Weights of a small image classifier: depths [2, 3, 3], held-out accuracy 97%.
Rows from block 4, named by matrix and row number. Rows with one number belong to one channel. Each number is 500 + 25 x the weight over its row's rms, rounded and kept within 0 to 999. All counts start at 0. Numbers have three digits each. After the name is the row's rms in percent of the matrix's.
# convs0: first 3x3 conv (model.blocks.4.convs.0.weight, 128x128x3x3), inputs 104-111, a 3x3 kernel for each
# convs1: second 3x3 conv (model.blocks.4.convs.1.weight, 128x128x3x3, transposed), outputs 104-111, a 3x3 kernel for each
convs0.40 102:490494486491506500543529549523499455514504476501523518478500491466487474488491486488477421518506484520512510526492499515486464497478453463448501461442508462444480507483517514492501502486489450439453492470468476487486
convs1.40 105:456466507467468492510485459514511491502507478484500486492497500480508523498513523523523518534534531509517515477472477463462467456442449522457488509461456498492475448440465446454448443436427506537525512493505520491500
convs0.41 102:487474452497489522527507561497455461517492482519522507489505465497497468496496513493491461522517493506504484485483467477476443486474489435416479460432478461457503514482507499471487503484493474468505495504496486507494
convs1.41 099:478487521458459496491472476526530515507505493473446485473507509471525517470507496499506499509498499518515506500486521501482487485442461543468443528462422497484465505487483507483478488454443513534548505477512510467489
convs0.42 098:474500535486491522482517541493484486482501497502514497547502467518510486469488502516518511528492497526501515460453505498505506505524495488521568513519545508518515525544506537523510534530505520535530475483481505498530
convs1.42 098:508521500491501493472487506483495506467514530453504542521480490533510510508463454508489466498517507494488491502503500482489511478493506474477500492472484527507474494526527490506514470495502484474469493488471479494455
convs0.43 101:477508454489504463491484478515501529497488514516522523519497517521481511523503499524527532522505512530492491487484480492485531473506504495514476502508494477515511501500524472489502523515537475438453488467459492463458
convs1.43 096:499481479490474485519463466480479481482497467463516481499455421521518488529526524528526527550533516530532488511500512492506492480488484526539511512490450557492495498525512486508495481491491508497520500502517503519499
convs0.44 100:499491504514497520488493528488491497509496516480463514472527496460493470493477499459488514500508509492502511488435442501497515498501522546499509489458474501495491529505517530495486512493506502529506525503493492508533
convs1.44 101:473476465465500492498505510487494526506502492498506465492482454509498477511494506480497461480499490499507499514513502510533488495500476482522475460468494489524527527517500518526491520503469435450463470486485457489457
convs0.45 103:523490496523506497506523537454474451442456437506429400518514483529514495532514504504497494503501508517525522483479469469476483445452481487487504504500496512514502495468506483474500488475517524498496500505481498505487
convs1.45 104:508506499489497514486493513521514547489434494474414473501502479495505484498503479476509509498510521502514517472459474483459484494487503492465480499470478507499472490476466493486491499507513494492487505503491493477476
convs0.46 100:506458465532503465481490512483455453488497463498473493496492471487497506490489532488530498484510484490485478493462515481491500482476501487495512510508518503522497519516521522518519523523504493524467507542509525563528
convs1.46 099:508530527489537543472530539470500499483482511503478516499504485500525508500509511512522508521530545527537556523496499537504500517499505452499513462492542466462494520510517521508513531522524455501517465503537474522552
convs0.47 100:523572524490515548482503557494488488515494470499500454464500509463503496477511506488521496488510483475515511503485514515508508483510468523479520512482511482488510477480506458504520481493520516496498507515510484501495
convs1.47 099:554525502531517491518503491502502535526516488491522496525458475492481492476469485431460474472509505475490498519530461515494462487506461516489498522519483536527495496501471509486470505496476545501495513510506511498497
convs0.48 103:499518505494504489512489476473501532498497522509474499515489533511461524508479509509486510528473481554520519499510491506518511473490484478502490516514517505524486504491512487485512517523530540485457538500508534522510
convs1.48 096:483484476485493490458462493465495514503498502514531513444451476454469499501503495510528538514519521520509491510505516520511512514500523518526486508499472528489492524511480531524495522508510517511495510494504472497492
convs0.49 100:484468532501499499497503497531510487510513488469490492537523487514506470513504490528514446510512464491506508466452504504479528521509535468465500488472522525474523507455501501493477485498495530522524526527494485516505
convs1.49 101:520494495527500479531538477524506489538508523521522534543506504521509510491505500507537528503546522454516513490503478511487496545541511505491530496476529529503521477477497518486508537523503486513507507489538536514536
convs0.50 096:527511497501474458478461456507480486502457468522459441462515491495512501500506499452456461470487483498500483509463451516500496508510491509491488487467455512491472480463473486487513510509523489475477471461448476483458
convs1.50 102:523516495527471412528480457517513497486483477486508506474502510499517524514530531522525523508512513502505506466457460446436439499480488506497494511510505510522523479475472450445444467466487491430465471453459514514508
convs0.51 103:479484478519510502551512514510478438533515505508506499455457484479498488480518504495499489498510491464472460515504498505493474504484495479482510499502503500490526488483502504478488503487489532528528514532515512512502
convs1.51 095:464449451447483506481508508500514505490508479487472487502506507528526522494512482498496511524515507530536526489492480490482470495471454524467492545487422531531503476465477480481475484473470448478511477494516481460458
convs0.52 105:499509469464491505462466510509509517496519509500524494476490500467514483448515489517509510480477464492502485498517539501522531509530491508502459494513504517517505492527532502522553523540567520505478478488495454459508
convs1.52 095:472484462468492489481481483512478493496478481492499489507455461510483441519483453496513513505497506490479458517507516498509522490521541484487491494505477507524507505524512510537535510535528494498500481512504467480478
convs0.53 100:508490504529513515509518508475480515496474482504513458487496500499494479502495490522498454513507467487478477484474509482479502493501504474494485488475486489481484495510494507494488469468456485473473512496442516485456
convs1.53 100:549512491514525506481526520530518494516520495521504474529518523491525509451506509497505505488511533492526527506515508543529518528532540495463487498474465511497497485474491513506516527530529512495522499504525518503512
convs0.54 098:503479482471479488490472517497470475477478469490493438517546540520515500563514514515522522539510497544518516475493485469490446452469440494498478532538498534529477519496502505483491528494500513509529492507521482480482
convs1.54 114:511482517468450491490482495500486509484477519483483515491494510464480486480488473527513490533526503506507499468437449468451470481476487499491498486490527484499535482458460477466467486477480503466511504470487491457473
convs0.55 100:451468517526482490542519514472490503458494483497463465500505477527524476514529508490489490496497505498490499504453467503480451464454472480498484493453451515482452514510519486482524506492501490498484531531521514528528
convs1.55 097:529522534496518542469519553525512541517476509517492515500489461506501482478473492506504513509503505496502502490479511500491520478489524497453488471434423444453457499494505480489515477496515526546520512523511511510507
convs0.56 103:517498478500506488490500512477476472473462463516459406520520492527517491546519504522509500524508506530528521479488466462474454459455456493473480517497484514509482482456484471458487493465497538520506502506483493500481
convs1.56 101:522513514499493508493493506495501516471439501465435492495510477481515486505515497499511496521523505503507506448426458458421470481470493499461487505475490522516488462452461467438460495493492494483501511498510498469484
convs0.57 098:471527519471497515511487500491432516452447501448446450483489470488476465496440462450478490481496495513514500500473499480456504455449471510504513529497490514495493541505498517479507492481513516502483534474469552533513
convs1.57 089:511481493513498517505493480521483520497430474502484507530489482502505503493494488513517500514516500499479505492505493448486484436454493515519468491503452461460471488487495466484511458474515523507521486489519498494491
convs0.58 101:505486510470476506477486465508520530467501520462519527470500520453531503460517491470498517462486491475494493539508523503492521497528518519497462532504522499497483495512526482497516508503502511483469487474498469465475
convs1.58 095:489489496454488501494521521498483508526480508523487478504465434488466442485481453488529528500512501503505460497513499499499496487484498510485479508499478474529528515511497500502488506507505495487514513523530532493513
convs0.59 096:521494494479450464453434446533488494512459460514474448474523510492516509500518520486472450479499492480500495499464465523504493515506486506497498510477468522513496474449471495480508509511532470452456459449440474480461
convs1.59 110:505507481521480423541501464532523512491480481478497492473497502501520534514528533536535536532533529515517515482475473448437435480473477508513497503509496498517516504495487462454445458459473487430455470444458522504520
convs0.60 100:503488441497486456523508481486513467503509464497531512511539534523541543496518539526512489545524515542527521547535507505507490499503505481453532502452498473463495529502526509503497470495514508522520493500490496494475
convs1.60 115:526515523517487490534499482482481503500476491507493479520490503507484507502481496492495486509506499500518510493493488510470470523478474521482496517475471532525518485477467501482469521496485510503549528496539568516495
convs0.61 101:482496462539542486550524515485528542503513522516500503464423512468443527466489536530471470552510523528504534490545530462504472461424422522536507502519494455484463487516524515503520495468475460489494510516497514523543
convs1.61 097:520483461494458468490482497488498507517503486516516508458477463445489481468490466495512523504535525527531508515522514517514517513492517518548506502520511486456450520529521501511503503505516500498470502470515521511530
convs0.62 098:490491479521514485495498470519493500501453497528506520530538531537508525513446491460474524529493524510492481534508488489500525516540571504490438490499467487521475550503479557516500548544530511512497527491503529493480
convs1.62 098:518494492529516497491497516491488472500536460482530491534524509557526503565513524507473478540516483545511484511490515518509504503501509512501501516446490559485471501508514481509509476496512507456473527510453475500479
convs0.63 104:511519526526530520502512534501464476472483495502470458503502496502480476492484473503494478523508490522504481477449479475468462468465478424480516466445503522481487497468494492460488497455483479482494510509519497518537
convs1.63 096:463474528481480518515521527506519530493468503468452497496516498477525527478489494515515520492491495483508504484448493497467488491465481515466456517513454477483477480447461488465466488463468485498515498498535517489508
convs0.64 100:499480508475495513477523526511494521485515495475517478487500477497527488486515491474467485440473482494515496505487531518508511491534501477469458506500521554508514489501484488499521505514525482474480474494518518512521
convs1.64 097:486498496494521510515524509536478498539504525507514519523490467537495473504490436500511517499486518485473490525519495527522531499524524497499509506515488520542536485504511486522534503542519485507495499525506457477497
convs0.65 100:492527507500505503478494523465509496448498479441480472468494471452492465445485502524534521509500492503508499485484505501499512493505500506477533508464521487477501519486512514490510519521530500498505492499478493485464
convs1.65 110:510498474491497495489483475469483487473502503451503513482436445485429444488453476458437457483460462512497492508493494502494498467502497507493494500480443510500472501496504504498511496503496484465469480495496442501501
convs0.66 104:494494460486490496486492489507513530512523527518525515471499474510500471462469464472497501479496487476466469504490517503500525526559544499506450510485449558509467488501496498493508512513511465497528500496497508502506
convs1.66 090:540505477489502503504497505522484505528511523511526518501480413473470437485476441482537536501523525524522513537502505562511530505483533471485473498480466500490515505516522497517531506525532508508514539526514528493490
convs0.67 106:503523516501507510494498501496515527483515509484509497496499484497472470473442477457486497470485474482472487490492481493507508475500487515493476530500490515500475509490496518479495539507511481455442489487466467489466
convs1.67 093:455473480476493503481451472475479477494515489474528495502462439506501492541540537512521522520509501519511477504487507495497470486481469521542523507484452530484483503499510487496502485475486473488495475520510450530474
convs0.68 096:528488448493464450473466477501476479498449448524463429464516497485508503489509511470457456508504487511503494508483478500497490504510489487464471488460458511496477489478492482487517501497518494479488479477469491501471
convs1.68 098:502505503509470427525469420515518500494486487490509513471506508489520529505526541539545532520523524504504512461446466445433437473460470504490491504494490509516514470462469449449439443446461505428476475428456503482506
convs0.69 096:505456485512495441502503506498478489482475493470459454486488479482495475483495531472480447510521451467479445542488475513469504516493541504485500516479507513484491518511528511512510500494511455481494532522441532548461
convs1.69 103:507520500475522514451483507496497523521508528543524500535528511494515505482497512508538539499509518519517529501500517552530551521495542513503496528521496501508525527519504550537521536540528474510516473513524512529536
convs0.70 103:522511486526534530527531518477488479558516516525509520514508503507500457480506490492500510493506513457469471508528492473485469499491494482492500507509508514509538478480504483480492480464475511517502522508493526515509
convs1.70 102:500484461475495497511517510529517502485500508460440477498509488544544525536547513460483476497477469512497497524508500491480468484451442521505521543483478529526478518480477496467453490459453438479493477527522493479481
convs0.71 099:530527518492513525506508560505486485485494486487508521464471452487475458510496505442452441467499483487506493552522534517510503459471479498461533524511483517525471487499492472500498461501489477495466509520461486499447
convs1.71 105:454473505481503516505517495445477504434472524499516539523479469512464498504467493516509495513497519472458484508499499504515503497503501494473508509488502499510496496489497510504491501494479525533535513516533488499496
convs0.72 099:437482489496528465499500497527496469519496499486480497489487468519519504483482516425494517457517519510508501528499485527527515497496511493471499491527482534547505521523523528503504508493506491493482467529530458527532
convs1.72 098:489492549507513562536541546509511495500497538517501514541469481515491489493487501540521497530510538506517539461471502488511506501513511462480552500445518508514471458476514472497513507498518494521511500521555518529542
convs0.73 107:508491461500523492510518502443475496476494516508504501519489495507500521494489526508521513498516513509494497486480467479485486493514507433458439475484478487507492473518505490512507509502492513508499513519523508520527
convs1.73 093:487489527479477538516491533486478461465477465493482489505452436538485466541482500544528494545523489526522497526528548485488498473471466503516513504525530490517502532550529514516512486473480513532539483500526498502521
convs0.74 097:512483434477474437489482485512479486510472449519515458472522504482504493494509516498474441530520482533517512498496499495504495495501484477458456504466463503479470486488514482484525489490518471451466475477470477491474
convs1.74 099:505512522499485462534485417528530498502498487492503488462502499483518526500526540543553536544544543514510517472452486435432433452445444505481491492478489500501502473461483453455430441438439528450500488428478484459494
convs0.75 099:496483461521532440501522465491489489485511498507481474496517498481502488477488531477519514470508496466485494504492499511513480494489478500500505507529517513535483513514499534538519527535516474507512512532531508549516
convs1.75 101:500523555512530567496511549495490469501467507527496523515496476519499481506505492525529516539519525560537552512474529526506525523503535511497513514503516502512475492511532510518540516519531469501522472496545488530546
convs0.76 102:517512486520490497503479513509459467492461479504520473504512515512508519534508516505484458522510498525519501506476503511488466491466449466459496478446463514482448520479505522484491517482516459474486518512511526527522
convs1.76 095:457477512455471488502499477527532525498503518469488505468508493485537511493512503527520516512517510507521524483482497496465484461471476521445509528462462501497460487468483500465468482459433482499524484503541478482509
convs0.77 100:539572550505527559508510538496484506482470484478473478475499453484494473480482492464494499489503497483506509502482483499494504485481469522502521536497489526497479504477464479467463489469476529505506499531525502536520
convs1.77 107:527504499521529513502523500519474531543455468518490438542484439507499474505489514457462455485459459514498462514490454510468449481477451490501473464492458465452455498487458483465459476462463504498493510507508509502472
convs0.78 097:523476481478476527467504543471491460477509525514498503511516514509514456552473477516556546488499489500504509487452482488506527526530515538479518519491527497532507492532534482500496516484491488499543467482512483475509
convs1.78 101:497510457497508480476478476517498523506494490539477496502526523510511478499488495454478483461477459435452470501514500524517484509501499472507482469496526485516544515533516534526517518518508491480489436446488473454502
convs0.79 099:540508508500498479499474498517522478516529513536498492507508515475432487468414482528523526517465480516489509496465461501546499502518460514455479485483494486513489486506498524540538536525549515527554465472519510517517
convs1.79 116:481497497480501498513516481500501464509528508545563544498474456497466453506468466512517507525514495505514499523475504535507514539529531514502495511477515520491530501518522517535537525538553509527525512513531475530495
convs0.80 097:527488451495464446475464470515478478506445444525461429466520500489514505495511514477460452483493480479486490511481471504497486501498481485468481495460459505490481488472488483486515503500519482467485467470468484496471
convs1.80 098:494498488503464419528476428525528504500489485494510506468507511488522532503527537531536533521524526508507515471457467447435436476461468509483475502489481509512508488479478455452444455452470501427469469425450501474505
convs0.81 100:500473465520508497534530533534496435514483443501505490471486519471470483480470453483470463503505499487499498517503490510506521488507530500434467476475471467510493508489487508506489495508509489499498533517513532512490
convs1.81 090:525495468507485478495490483500468462499494463507517477534525526521498509512490511519503526493481523495502518502505464518542480523518512525490511539459482561527490483469477479484478498508497473517523488525497477508498
convs0.82 101:544560512493506510502487490473495502484502472479488445463499493476502506494512534450485473484492457508530500500472492481495508467498469538490485542460446504470485442480470443476488478488492509507503500529512481508484
convs1.82 101:535476466544489486518502489501488508518488463524524475532495478509501483498509475455496488494490504514491506540515461539494462505511460497494509505480500504494504487474467497457468500478482493491499506504513508523515
convs0.83 100:549484471510491497529536527486492488489496477467505524481506546463486523472496505475468465516511482507505477524515478483488489484483490532440475472483511435487494488512505501533488473466487471502502537526509530508487
convs1.83 102:478476477491479490517489477470495535502528535531518503543543500551527499531501495514484482480467486476450476510489488538511497525503484532498509566504501543497491503490474529498489512502484487527519498504480472484496
convs0.84 101:504474449516492461498513484514518512490510511475505509500490505505509513485499514489497500498519518482486515502519482475501481477506488523497483507502492492499512484492486463477484500482503442422479484466479472490471
convs1.84 110:500472471510475464537467424515503466483493499460474493500475449528517513541521536526522517560551527555556528514485500476484471474461440505507536518486487544535502476497505463475480471464455500491515479510512476501475
convs0.85 097:537535529480500466495480455516509501505525507516491485499505527479447510496467518518524524525501516514503535490464466480544516484491469531479501487504486468520484491509513504504524499490504542519530487471530508501524
convs1.85 106:504504498488505502515536504508504481510522529566563547460456447479484485496462494481481483512516488506534504515485513523511518532548520527526517511479511505485534508512522519526523531528528494486489505497519472524499
convs0.86 097:517470446488451446476456478542479480517450440521473460470521506478514504490520523497466444486495478468476485506479476501495482489481476480467490503459476502492499492465492495483522504498525459447478457465473465484462
convs1.86 098:482499492491477448532498450532536520500489495486501493460503504478514527501526531530534538537536537521517522492475482455435438474456457520494469493485474495502494506497490471459448457445450514438467485421447504460487
convs0.87 098:541492447532485495502476496498538468491508461520510505494534516519519524557527497484492524479499526492513500523519478467468479471502511527520467509487500520507507546475444532513491519503497476511537506514521513502476
convs1.87 098:500491479500461489454478513490479497506465493533508497515536502511494474522524514515453459500471492523515511506504528529518502531528506487516523503522535516494500483522529464497532467506528501505498485492495465478528
convs0.88 100:505493478488503483487486506484487481479466462515467416513532507526524500553524512527507501528507506533530526487497467467484456465468454496465463526493476518506466489470491479470492501472503531518507497496479470486463
convs1.88 102:527510520504481495494477488493498507476444497473450495497512481477511487501519506500510493529525504506504497455425452463420467485467486509468488510480492524522496460454465465432457495483479505481508514477512500460486
convs0.89 103:516483486482498498516515544515479466515474473513508514493509487483497476492483475501481438521509474526519503500471487505490471493476456461424486464424492470447477498486520503479502496469486460453472473466475465477482
convs1.89 105:484496523492485491522491462525523501495496494478489495476513513478517532497515527530532521529526525500500504469457489447433456440427439523471456508475455492494484454434455440436428437423424513523527505472495512478493
convs0.90 095:462460476460443479505441496499486474466466477477471463487505503493460459524462453514532524508482468509480455496507510503508501499475477531513490535531510503475459522525509505488490519507517481536551465503504493451441
convs1.90 098:514503506482481499490498509532537515491499496447484515478506512447465467451483492503483461505510490500510510496488465504478472504493498509510506492517548461505561496486465505487490493496508518493464496485452484439447
convs0.91 096:509524506527533533523517548505475492495483489468467459479512471492484466481504498477517512528518491546541538494517507514521528491507508507488465545492480527489477524467502481478491476496499517502448531469467549513487
convs1.91 097:499470433505506453517503467531514554525468474486447429489457458525506504501506518470489512512505516527520508515499479491496481481476473490516473493505475498476491522510466502499474506486466471474455484483464487474435
convs0.92 096:546525521515489530519537527479503541456470517557518506478456510445494520486508509554526488517493518517539534514493487518502495483469506496499463490478528482510527519525548503515508512514512510524479504464539496516535
convs1.92 104:517547525537535525508533516494521535507494530501489504537494451529509472515505480492473456465486484456472483523525532506508511527509509514536498523479516544499506498520524512514504529510514516516493518512509488518532
convs0.93 100:472467446494477462528484481490457449525511495517527521465454488478480461488496456494492476502505478464469459498484502511503483516504505494493487498488483495487509506498510509494502499499510541530521524534541484493476
convs1.93 111:499472485489498526494515522482497506500502508500483515515523516513515508474487474515517518513519511509527520467465474482467461479479468520470475524474424528523516457441449475463463471456463490514536494507522492482491
convs0.94 100:506504455487514465495506493502451466485460452497498456490501496518502492558526522509497493522514504526530539483508482495500474464477444502492481508497472507509460556517484532499489524507508551517519510509506491508524
convs1.94 105:498513547470500539460480505532511508494475515491481515483489497485498480476480468547507482566527499547515496454451482440438487478471499521457493518514492514541512466461495476468499495491498513504537510491525471468481
convs0.95 101:472500479467515485496507506505501483493492505510485497548496515512456487495469469530538524512490498498474491514487458509505493503500506439490461480496486511505498503513531493508539512530542503560483540547520527547519
convs1.95 096:510530515512523521500507523503497459533503468548516486500481434533514499522491491523525521534545535517530522538512525526501494529510497468491509481492539450437539546538505537524500511492493517513538490496542452491521
convs0.96 101:526516475475490499509541519491496487484521478445490479468489488471490510450476503468467478493516502534550515518516489474492475433448437528472480502479466457497497476504506495514506496506479478473475494502499540535516
convs1.96 093:482474485511503497524505487480496532501537526486508491531513476530508485517510474498498499496499528493493509519515492524511492496516492508503535530486496518490472484483488503496492514507511488501476494499445468480492
convs0.97 102:480469470515533520531557560493466464521504522534509524511488485519524487506524499447456484464484504492498498493504496492483494513496501425437461470460470484489509487499502485484481497480464493511518488510492497504496
convs1.97 091:496494478474465466481428446519520511496504490492491492504483485529524509545525499502503477501488475511498476484489495495455457471434446532531496559500439522537482508479474495458457481440458512538520498513465451459460
convs0.98 097:505457499485463508506463511509511498498505501519528484483514544521539522542529505521492533501499523497493497512505536493502529494516524487495526499480514518491515535475484553491493512519510483496506509491502534493492
convs1.98 109:532491491517481473499473447522527512508520498516517486499525486447496488425480507486490494495508497505504489515503491543526494545535487514519512507535526489512501494493510498506513504509504516491511501485485490500487
convs0.99 100:458474483517522469509497491512502470489503508483492483483480471524524521513519557440498526488525516526527519536508463503511496441453456505468486502536468531561493507502479512463464477464476491486487476521529480525537
convs1.99 097:490496538517525559553552544496489524492495556502514536513478465529500491515496516539522506527516550491510548457476510478502516479505513470495563507467527501495466471479510480490511499489505504522510518528534526525540
convs0.100 097:498523538482505507489489488540496495518488520541499518515526503499479454513491446484485557511475505525521488505473485511486508550502529450474471482508519469521528491519525501516515513511499440500522463479498503474446
convs1.100 108:507492505464457533474486541512476525515540552510542553513485523507453473469445453500505520480491503444438470492498510501503547492512548451505460417498493475494495486495501472505534497537558522505504532491462523523484
convs0.101 103:514532484484491498496493498471497505468511494463484442445477500449486523443476528462501482496486477512522517495500496472503498449480451532496463516489460501481488472485502489486522509514515493496500495516483513529506
convs1.101 090:518483464512498491501491490492477497519492477501517516502478457480482455482484448454497506495499503501499498551503501530498489495511487504525520513471488521489468505476490500471495513502518494487492474499516477522523
convs0.102 103:500487503494499512492487487469509523453512531451531535412481518402527493409484464476495508459487487452464457509483520506478521518526546514499482515485494513506479499526525495486497506497508503483477485481514444477479
convs1.102 097:499480475473484482503499485502498502512511514488501489482453434461421448497464471489525501492498494524493473488505492490512504470486507490489480487489453479508509502511508503513509499502495490496521510520520517482501
convs0.103 103:516513503512500486520500477449486504432486503490464462429454495478486553472502551440460459518509511525543546519530519480495498439436441532500467531501462491479458458503517483497523496514517493486451517519479514521494
convs1.103 093:482438449516481486532503481441474506490465488518494485504473443514503478506498486454489504482494510477484481536494501536509488523501478501540535489506509509507464521499481524492471529494485464471488479489524488509512
convs0.104 099:506484504487503510470491496510483479479487491468497471503486476490485500484486511459466489492507519526537532519509496510506497460474482435455498469485464490514491485503492498501487511520464475471481505497517521490509
convs1.104 098:462500517487525521491522506474472500433490494417499509554511493531490495517493493505491500508503520492505521479498480491512505473492501488473533527477519519505478471485487491513508492498496494507472498502462496494490
convs0.105 099:498500510501493492541515507501490510518495529498465490493462474493418466474434445480499478503497473508516506513506522500500520442462493505522504509511521491504499456496515470491528483512539504523478493483462519534542
convs1.105 096:463477483505501513520521508465496522473482502488501515454464512463467493511495477513529523513536532529541511547519506509512478501482483511527499456488506488444483548510491531498474521480472483491508497492526496512516
convs0.106 099:512520517535519474544547533498544518472491453487520494494503528495502558534541554506498500528516525529504497524531521471467459478483480545538529493463469498485481498519540494503507477456463499507483501534537510539534
convs1.106 100:489478483495482509512510520477451489473445461486477482493489474488478486518489460501497497503515515499514505499485483490480495479471481480507501500514525507497502503482486498484499487479493466486484474486497521502539
convs0.107 100:497499479511515482514480495489515513483468495538512522428442505495475514546550519470480511482467500470470493504545513492499498496493509471506519513512508424466514483479514517488500526477478476507507492530511475477492
convs1.107 100:468482470493499499518516494460463497486463485515480505495469477481467476473458478531533589503556552521538545492529500527489530536510524484508484511517520492512513512528505526528520538539531478514511508513507528506518
convs0.108 101:505493470481500482489492513488464471477463459508479418509531507524525502566537521522511502534507497534534533479487458465479441459461441500479472524511475517511463511471482498468482507474497532525513496505488466494483
convs1.108 102:521510530491482510487482497497498509471448502469457501485501479467502474486504489516516492541531506520510504447425458453421474479471488502470489497479495507512488462453467470446471495488483512490524517489517493457485
convs0.109 097:519485482505497491516519490490482457503507488523500468508495470495498473510526525511496458504517502519529535483477513486529505497504475487488550508500493495522452517485490544510488537527502490480500521535530515541549
convs1.109 096:476484535456492541438473511516492501510487511537501531525529528510521511501503485557537521531509533524502519504446510512504522495494524535477495541531481506560508478469499523500522523519495458473517467472535478505543
convs0.110 098:458460520475470501494503502492510484514495484539523500495524508537533485526513495529498496526517498515532515517505524508507515474460499489523550525507528535514528483482494486478485488485504523502526532512472530533496
convs1.110 111:534486481499473462479477480536529551499502521466481506498477504520510533506484501512510508524523525501503517522499476514498477480482496499503464488513476462525507508501469505509466482509483484455496489460476494493471
convs0.111 101:558527520546522504516515512497508515480510502452480461503500514465489495464484513517511496501488468512498493463464470479484496487505504511468477529482515508477517451453448465473477481479480485466487482481464477488426
convs1.111 103:490497486499517500487494458476472481505507495481497510499508506484511528487515548486500516502493499476495498522499480508487458475475433520513553512482506515496467491471478492454460492456457504478483486491523466510529
convs0.112 101:521501479474521514479523523493501493506501482467485445506500483468485498482494524523524503510507500522532529476474484490508507457483482493496527490524500477502478489488492502505513529524516529549537505493508516499528
convs1.112 095:532535482488495487461469471495479497485506499447493523521472485516478489516502485469446480519507509519520522534538511505490483467484493501462521507449492516495485484503497480482489484496494509480469456479471465493502
convs0.113 096:505512500515503482502479453488502512487492508534503514441460463467476484500508484440466474415449447497507478471452459506479512519512529509527521501513496478473461472451455493473487521507521489501512447461454453446441
convs1.113 099:552553523538502484524504516495504497478491486458478502509517518504505504497507502535530518509523517502510502472469458464454461507501506501508497504522530480518536496476457482450467490488488493491500493506472505506487
convs0.114 099:509506486507491488505505490506506505496533554513511525524518493507516462482501490465501528435476498451454447487519493465507505504503521536522500535534526493514522506487499507488486512469473542554526514525500498488483
convs1.114 099:543528493489486498478497522530520507471522540449484535510514486549538500543523485462475471520498474515514509493501497494477495483480489483491489487486511539487468489479504462446487485475486456470459480530462467488466
convs0.115 103:509502485517531529530527531494482472540520511508509523491501494506525484484515503488492498481496500443466469521529489483483480501487504477497521490502519489483544483477499487478490489474482505506507503503477523505486
convs1.115 100:487482452461489487499505491520513510488495495462435464491496494541541539525544507473497498510491497520509505517503496495487470495453439515493504534476437513509472517486472497483456488458449459482496480507516492460464
convs0.116 102:531521453534546501532539509456484496503499523524502505511483479487467496479468515486530520513542521512514499479498495461474482493490491434465407466485484505511516476507485468499484490485471494528519486496503506516521
convs1.116 102:518502508524505523546509530485484477463482489480478505509466485548496505548492515509507488529513510513519519504517518483474480470444443510515527509505522506517486528513489492476473484458466490519512498534534524528542
convs0.117 100:510492467497498501521474456472480477528534509517530503502484476511484440515504478523539506494508485429468461494491487514509479501495495517522485515503497494496488499503507499496501501503499563544528535503485482487478
convs1.117 103:536483455495462488490516529489493531485474537499471505493500494503522489492493475485483477534532512532528518474482510496474494498503521518451488508465476507501455486461478481455471487480486454452483409506524445483513
convs0.118 102:482514470471506486503489477521459463479466458498514489514508484547524497532511509490499495510520526501511526516502493489487469489486465464466485499471428484493459543489463500475469513501501517499481502496516536516537
convs1.118 096:488508537474523551463510540528520494519496495457474489504505503519512490499500481540509479545508493556530508482483484484483495475486505510412505540441456544530473483470488482487510501494501497524509496513526459482510
convs0.119 098:491491497497479473499445469495476487490467469512478447453503487464480483502476472552517489528505492510493475497480449502494464487485472516498504520502468523476430474462459484487482507506521502479506462443465457470420
convs1.119 112:513487477503450445508490488523530498496495482488511491507503504504498511488480514488494488521524511507512516481473461465438439495479475519514477534530518511536543472466459453431453478476494503455442492465469504462472
convs0.120 096:486503485482513529489483537520480495522507507491499489533547532520507503511479472504550557515511533565515489506483511509483505511538544509497482498524486529517525536530470484504480497496505497522506454497503480436473
convs1.120 101:518513452507497464486467498521514520510501516509512504526498521520470447543484424497488471491451460473462468516500498509489508496488514472471482478492496507500526509509506492508527485504530498507431470470425530506459
convs0.121 100:522479497531501503512531540466479436442464436502437456525507475533498473518486486472489504486506518510518519495489498482501524464476501483499495504510499514519520508486517490480520477488524506508490520511471519508498
convs1.121 103:498496479490506509493498510526521565503450496484401454509492489519512493519510485471503514489503521500511525484490487498486501497496501479476468495481480506499479513491468511497497501502511474494471495510468479492465
convs0.122 097:509500485508500463497480494478489506480449491507436425457523474482498474518502483515474466529507496544524512536530478500521483474468455501470470501469442497462451513512505499522521495493501496470512467459485471483464
convs1.122 101:520514516507479465512500493498511510497482497502500505482510494484512502499507524514534503516532516499502502471440446467433432492467468513483485512500506516521519464453453457448442480475483512438474491410442507469494
convs0.123 098:533470472504488494505498518486509483450486455486471514461470516443448513487508524484502491493492506518531536486475490493494491448435458472464529517500531482522533504503470487483466480491471520483505468502505507510500
convs1.123 098:452484499473506514496523527478495484503501484534531538485463482492482514520496507506530517534516516549529518519485490513472488479499474453519501470470549476418513512492512504482481486474486488499490501493484478520520
convs0.124 098:519518545488481518493503520496469497491483467503476462485505459471501449522526503434429452475476475475488511539477484527497495493481489519510534533509519548536529516486451515505481518502523518514484529525515489514467
convs1.124 107:493486499515506505500501485470488505490429502559476494536469479480451479473485507523497475481465460476467470530510498512517505499494483466486501482518493465489474510516496510524500499501483496523510498512505532499470
convs0.125 106:469493464488527495494514503511521511516520499509489468479492505459474493453465499475483488509495496498502520502531492497540481471461440504503440487520446491518475507519490533531523515547516426483513508518528520527537
convs1.125 090:495494502472494519480485497487463466494477446511508507504488421495505468479510492487518536517532543547542549535483539545491534526512533485512517476487498507460462485513556479514555504530556506507490484487496480514505
convs0.126 101:485536501463514510510466483514518518529488514543532514510420485520459462545527466496472519516479482512501493504520523490491506505474498471499514453516516451475513523476514509476482522476481493514502523505509505483481
convs1.126 091:485501466498505478510485493479492522487471483486499471481453502464467478493462476556546546523558547527527541527527508484489483504494488495515474500508484514483507516532494500503493498516507493508475514495489529496468
convs0.127 100:489543477477546498514528508443472515457449511460472473493439448489468471476434478441478498519513492546541527515524530479510518449439430495503512510505499474504483494500514504479529491506538480489471493513485522518505
convs1.127 090:488461472492500510513502489487505506489491456494524459518476469504504488508502496492525503512513498500499471495512519487510522475475508525541500481513506482479462509510513503506524490507531483476502484488521481507500